Weights of a small image classifier: norm rmsnorm.
Rows from block 2, named by matrix and row number. Rows with one number belong to one attention dimension. Each number is 50 + 12 x the weight over its row's rms, rounded and kept within 0 to 99. All counts start at 0. After the name is the row's rms in percent of the matrix's.
# v: attention value (model.blocks.2.attn.v.weight, 256x256), inputs 128-191
# proj: attention output (model.blocks.2.attn.proj.weight, 256x256, transposed), outputs 128-191
v.163 103:69 41 65 28 76 38 48 67 42 49 41 49 67 52 45 25 34 48 38 31 68 29 42 39 25 42 38 58 42 52 47 60 47 62 46 64 24 53 43 49 42 28 41 65 51 63 45 59 45 53 57 34 61 36 63 45 39 41 60 38 43 32 56 41
proj.163 108:43 43 55 43 28 38 57 57 33 44 46 48 47 54 61 41 38 41 52 64 69 45 62 43 39 61 42 52 61 44 41 34 56 52 45 34 37 80 56 45 32 50 51 46 52 33 31 45 52 45 63 76 36 56 59 52 64 60 59 50 31 77 73 55
v.164 103:45 55 29 68 41 32 42 46 31 30 46 61 33 29 68 57 49 50 59 40 53 63 43 49 27 41 55 42 55 16 29 54 52 50 36 47 54 62 29 48 46 54 41 67 60 44 44 50 77 66 36 53 60 54 49 51 53 44 47 45 45 51 67 46
proj.164 104:68 33 39 49 39 43 49 52 61 57 56 65 42 51 48 70 51 43 46 55 38 56 42 50 42 22 49 56 41 38 61 34 40 53 54 56 65 38 57 31 54 67 51 47 22 62 67 63 45 40 35 56 70 71 56 63 55 47 56 41 54 59 61 70
v.165 094:41 46 65 57 41 44 49 62 36 40 38 61 47 43 74 48 64 47 46 41 52 59 44 41 53 55 57 39 67 48 63 30 63 63 50 48 44 60 41 19 49 49 43 43 43 46 47 50 48 55 51 44 50 40 56 39 48 49 48 54 20 74 50 56
proj.165 109:55 72 36 37 52 40 51 40 62 49 47 46 48 46 54 51 34 55 38 47 38 54 41 42 36 68 61 45 55 63 43 48 53 63 58 52 45 43 31 66 68 42 48 59 55 44 72 54 27 62 25 48 40 68 62 57 43 52 52 51 47 49 37 39
v.166 105:55 72 36 20 58 59 43 50 51 54 67 71 47 60 44 58 29 45 40 63 56 61 59 32 37 42 34 47 50 62 49 43 73 43 80 46 50 54 41 43 54 44 52 52 48 38 65 51 58 37 64 39 49 57 39 56 49 75 42 48 65 46 80 44
proj.166 104:62 35 65 80 46 46 48 49 45 53 64 45 62 51 53 63 67 50 49 50 42 50 62 52 59 44 50 59 56 43 47 66 34 45 33 26 74 51 66 53 44 56 48 69 52 56 50 51 34 48 50 27 51 40 60 48 64 31 52 46 58 35 34 37
v.167 106:42 61 63 71 56 49 60 47 38 65 57 55 55 35 38 65 53 66 40 72 53 61 39 62 65 57 35 55 61 39 39 56 65 45 38 63 63 52 67 38 62 64 39 54 45 51 54 68 50 59 67 50 40 62 33 50 69 45 38 41 62 36 44 35
proj.167 105:49 63 41 40 60 49 17 53 68 42 54 55 62 37 40 23 70 60 43 36 39 40 54 40 56 36 48 65 77 58 35 73 61 50 50 51 82 24 53 38 67 57 48 59 44 71 51 43 59 44 50 32 37 64 31 40 39 26 27 42 54 58 56 39
v.168 115:63 35 38 62 45 55 68 63 62 74 34 48 69 38 49 68 35 11 42 32 51 35 34 55 57 40 32 28 55 55 55 38 52 51 45 45 57 54 58 52 41 31 48 41 42 54 34 51 50 52 67 45 41 46 73 54 46 38 50 58 40 50 62 40
proj.168 111:47 37 43 32 75 70 58 57 53 34 63 41 50 80 54 51 63 35 46 39 54 73 50 51 30 43 41 61 57 62 50 47 52 66 38 53 56 47 32 55 35 58 63 32 36 64 47 68 27 84 37 42 35 46 46 76 67 38 58 54 49 47 61 44
v.169 096:45 44 33 62 47 60 45 45 41 49 34 34 64 55 42 77 56 54 68 61 37 65 56 52 54 28 59 56 62 63 74 51 49 57 59 60 35 40 57 67 68 53 47 56 50 62 52 61 56 49 56 77 45 60 51 63 64 55 32 63 58 39 45 54
proj.169 103:48 37 45 28 49 58 21 49 67 45 39 63 37 39 40 46 49 42 50 64 58 55 56 55 50 56 44 41 59 49 60 74 37 81 62 37 39 38 57 39 45 46 34 64 26 39 28 48 46 59 52 52 51 63 48 41 67 58 36 60 55 32 64 56
v.170 104:43 46 51 29 43 56 57 38 55 53 72 43 45 63 47 31 42 61 69 36 37 35 55 35 61 42 38 53 72 20 65 40 54 48 43 55 49 56 60 37 55 53 35 61 64 51 64 52 66 44 42 60 50 43 32 37 44 36 57 35 50 31 75 68
proj.170 106:50 42 56 32 29 39 35 55 63 33 62 56 66 40 27 47 49 51 49 70 24 40 32 72 49 61 52 67 56 47 59 48 58 50 28 42 47 50 45 64 35 37 53 40 37 56 55 36 58 39 58 60 69 41 71 40 40 50 74 27 34 55 60 59
v.171 100:80 45 58 38 69 36 50 61 56 35 43 49 60 55 42 57 34 45 36 36 57 50 69 39 56 71 44 38 43 63 54 30 36 49 40 61 49 32 46 31 70 60 44 45 40 65 52 44 59 58 52 45 42 50 44 42 46 43 61 40 44 45 48 65
proj.171 100:28 40 47 69 42 40 38 58 32 55 68 74 52 58 61 47 51 17 47 53 65 48 49 60 76 55 41 33 54 42 49 52 32 56 67 34 53 81 46 56 42 56 60 52 65 34 40 47 58 59 59 57 48 54 52 43 58 47 51 54 41 48 57 51
v.172 103:21 65 53 62 62 48 60 57 41 33 27 43 43 43 63 42 77 64 43 68 46 42 62 57 50 37 31 51 45 53 49 45 29 27 41 55 48 49 58 39 47 41 39 44 70 59 33 38 56 52 52 55 37 47 31 47 26 38 61 57 49 52 74 57
proj.172 102:66 36 25 41 70 45 44 42 58 66 35 69 34 45 52 66 50 62 56 27 30 43 43 62 58 49 43 32 39 44 46 60 73 29 59 45 64 46 50 50 49 57 50 48 48 30 47 44 46 70 60 52 71 52 70 56 54 50 36 59 63 65 31 58
v.173 103:57 38 68 54 65 40 53 41 48 65 62 43 60 51 46 46 59 33 59 39 53 31 36 53 38 60 83 63 45 52 60 44 51 54 47 40 41 57 72 36 32 64 74 48 53 56 40 49 29 40 48 41 51 68 46 43 37 70 60 51 52 45 67 46
proj.173 103:42 43 54 48 46 51 33 48 44 42 49 36 58 64 49 63 63 49 73 47 35 41 61 62 55 44 70 54 70 53 52 50 71 62 38 31 38 32 48 63 37 39 20 58 37 62 61 62 46 43 36 66 42 35 50 64 28 45 59 50 39 44 55 46
v.174 101:63 64 58 48 31 43 48 36 69 60 55 60 68 60 51 68 66 63 55 61 62 38 65 52 49 61 28 55 56 56 44 49 76 49 40 45 39 52 61 69 38 45 49 43 40 69 55 40 65 37 48 38 27 58 63 42 57 65 35 48 75 47 56 48
proj.174 103:49 49 39 46 29 61 40 54 53 60 58 55 49 66 43 60 56 43 47 50 42 29 48 64 47 64 49 31 36 59 60 51 50 62 49 47 52 58 42 48 81 35 46 59 53 58 45 60 38 28 56 24 54 69 56 42 31 46 36 64 43 22 48 49
v.175 109:38 43 48 52 81 29 49 15 55 51 66 61 40 51 48 70 53 41 47 54 33 45 32 44 33 58 54 55 53 59 45 38 34 50 50 41 42 34 66 49 52 36 46 54 50 45 58 67 35 62 55 64 45 40 55 78 27 43 44 35 40 51 51 41
proj.175 115:44 26 50 62 40 37 55 49 39 60 55 52 50 42 68 30 40 48 35 53 66 65 54 46 42 61 57 68 49 35 72 67 49 45 33 57 66 61 53 53 21 47 54 38 35 61 27 53 35 27 63 41 33 47 47 42 53 54 44 50 67 61 56 51
v.176 101:48 72 45 37 39 50 65 67 42 55 66 54 52 51 47 46 67 64 43 65 53 55 49 52 66 53 45 36 42 52 45 52 38 30 57 43 49 53 38 56 52 58 69 73 63 36 28 55 79 49 43 39 54 54 44 32 53 47 43 74 49 60 42 58
proj.176 106:56 75 42 64 51 58 55 40 80 47 57 42 45 68 35 55 37 72 41 72 47 55 57 48 24 63 64 48 47 33 49 43 46 48 51 57 50 58 78 40 54 62 29 50 67 23 74 50 58 58 48 46 51 68 60 37 42 49 58 43 57 37 49 51
v.177 106:45 21 51 50 49 44 35 55 44 28 34 55 53 39 55 72 70 42 52 46 60 63 43 51 50 39 32 52 44 37 58 45 49 59 29 35 44 50 21 57 58 56 54 57 56 40 53 53 44 41 49 53 29 58 44 44 47 42 27 51 40 68 62 50
proj.177 107:59 46 51 53 61 23 48 36 51 46 50 44 46 48 57 45 60 48 64 46 38 39 48 76 31 40 56 60 56 58 34 52 48 66 56 63 61 35 49 52 57 58 46 49 53 57 63 39 36 48 44 52 40 61 57 67 51 52 61 67 29 52 42 54
v.178 110:49 45 59 50 58 37 54 53 44 39 70 54 21 47 48 50 55 80 85 56 51 65 43 57 46 39 62 53 55 23 52 46 41 48 58 58 59 61 65 73 35 43 44 44 42 35 43 55 41 74 48 62 63 27 44 54 45 68 38 36 71 54 28 67
proj.178 108:64 69 64 62 36 46 38 37 29 55 55 78 36 48 44 39 40 46 52 54 59 56 36 75 41 76 43 51 38 30 59 39 40 26 42 29 56 53 53 48 55 49 61 47 58 53 23 62 57 55 51 56 57 65 52 39 66 73 44 58 69 47 62 67
v.179 106:38 62 94 57 34 53 53 68 52 21 54 45 41 33 63 70 74 40 42 62 55 53 51 57 37 50 52 54 51 57 44 52 58 60 52 41 39 43 72 59 60 40 40 62 46 54 46 50 57 56 37 49 53 48 51 38 29 57 57 50 30 69 52 50
proj.179 108:52 60 35 43 60 56 49 42 36 48 51 45 39 58 59 39 38 53 46 60 62 37 51 48 49 34 42 34 33 55 62 69 51 66 61 58 38 43 63 57 48 56 33 54 50 32 40 52 45 33 40 42 61 78 57 45 59 55 47 43 44 56 68 62
v.180 112:35 41 55 54 66 40 46 43 62 52 63 45 58 69 47 41 45 62 48 23 57 38 59 43 65 56 48 51 26 50 46 37 64 54 53 70 24 50 55 51 69 51 24 62 59 65 49 75 31 51 48 50 43 29 69 66 30 51 36 37 74 54 64 38
proj.180 108:50 48 56 44 28 61 30 60 31 48 27 54 64 47 53 52 43 39 59 45 41 33 63 48 53 65 34 31 45 48 53 48 41 49 45 45 37 55 46 63 50 71 53 47 69 62 29 58 64 33 63 56 29 49 56 22 36 40 64 56 58 47 70 77
v.181 109:62 33 76 59 80 54 53 30 46 50 44 38 58 52 42 51 49 53 59 68 68 66 30 53 25 29 51 62 26 69 58 52 52 42 49 71 43 38 26 52 67 50 53 59 61 42 58 53 48 37 51 65 49 52 40 60 53 42 48 64 54 58 39 45
proj.181 116:43 56 55 58 50 61 54 70 41 71 65 61 41 42 55 41 53 44 60 47 60 52 56 62 45 47 26 56 34 44 48 34 33 56 73 36 30 75 62 43 21 48 51 41 54 48 40 70 69 60 56 51 34 46 40 40 70 50 44 58 44 59 56 49
v.182 111:53 40 57 58 23 42 63 54 43 47 59 47 49 44 48 31 60 62 54 27 49 45 49 48 49 44 59 35 46 48 38 57 44 55 73 49 39 73 54 26 72 45 29 36 42 43 38 41 65 29 46 48 64 57 72 23 48 66 49 40 44 55 29 50
proj.182 109:63 58 60 33 52 66 45 44 51 38 50 36 56 48 42 30 46 55 35 80 59 44 64 57 41 73 37 66 50 41 40 45 51 44 48 48 58 41 46 51 53 53 37 48 63 46 48 37 58 54 57 39 59 60 50 40 54 60 46 52 54 48 41 60
v.183 115:42 52 54 56 48 57 47 43 44 46 52 25 43 58 28 37 34 37 58 64 50 52 49 42 56 55 55 58 49 48 37 33 35 72 70 48 30 46 49 31 46 30 38 42 51 51 36 56 55 60 50 60 57 43 26 55 37 60 60 45 30 40 48 56
proj.183 120:56 37 46 53 52 33 37 50 61 43 43 54 55 41 56 42 64 18 65 57 40 46 47 22 39 56 61 59 74 30 47 61 33 54 41 44 57 57 58 64 53 54 46 53 26 29 50 66 46 58 50 73 39 30 57 54 31 79 54 36 50 38 55 40
v.184 105:52 52 68 44 44 44 39 84 53 36 87 49 35 38 71 40 45 60 58 61 63 51 59 54 40 43 64 63 59 41 62 49 36 58 63 61 58 42 40 69 43 49 47 52 64 39 60 41 53 49 55 46 68 40 67 63 53 74 40 74 50 57 35 63
proj.184 099:49 47 46 41 36 44 62 15 39 53 40 63 30 42 63 35 53 55 57 64 58 42 30 60 62 34 49 45 25 43 54 50 40 51 57 42 53 64 59 42 51 43 46 68 51 49 50 42 56 54 40 52 49 73 59 64 34 60 44 42 59 36 55 51
v.185 101:58 49 74 58 64 54 57 45 45 61 60 43 29 39 67 42 74 54 42 42 51 45 49 49 38 44 52 34 44 56 40 47 18 59 58 48 63 30 56 52 46 25 50 39 33 42 45 62 59 47 48 42 31 58 50 33 31 48 49 33 33 46 56 34
proj.185 100:49 49 53 60 43 52 54 57 63 46 46 80 42 48 51 42 44 57 78 50 56 51 63 66 34 56 50 57 68 51 60 66 57 41 43 66 42 26 55 32 30 64 47 43 44 68 50 36 60 54 49 63 59 46 41 67 52 60 27 49 52 49 60 57
v.186 099:40 47 53 39 27 36 29 52 52 44 31 44 59 48 33 48 60 56 55 49 32 73 46 47 52 64 54 49 37 52 58 46 34 44 42 50 48 52 69 38 40 54 44 40 45 65 36 52 30 39 39 47 39 58 72 23 53 49 39 60 47 39 23 61
proj.186 098:50 59 48 73 46 47 36 57 46 73 42 51 58 55 53 41 46 53 33 67 50 45 63 40 68 61 66 54 39 58 48 44 50 25 66 43 56 29 31 46 60 41 40 43 59 49 62 57 64 41 48 47 74 60 67 61 48 47 56 35 23 47 58 43
v.187 103:69 47 43 52 50 52 54 39 65 27 65 57 67 60 39 66 60 47 49 44 49 55 54 43 73 52 45 55 45 55 49 57 71 40 66 54 55 58 69 44 61 28 79 40 52 61 50 38 61 64 36 55 42 78 42 44 48 47 49 51 53 40 49 40
proj.187 112:49 51 56 46 50 42 40 55 70 68 32 47 60 55 39 42 35 61 34 50 49 44 41 63 56 46 50 71 43 36 67 54 60 65 40 57 49 77 52 75 55 60 40 48 48 65 37 43 51 53 59 36 54 64 45 48 57 51 53 60 63 69 56 40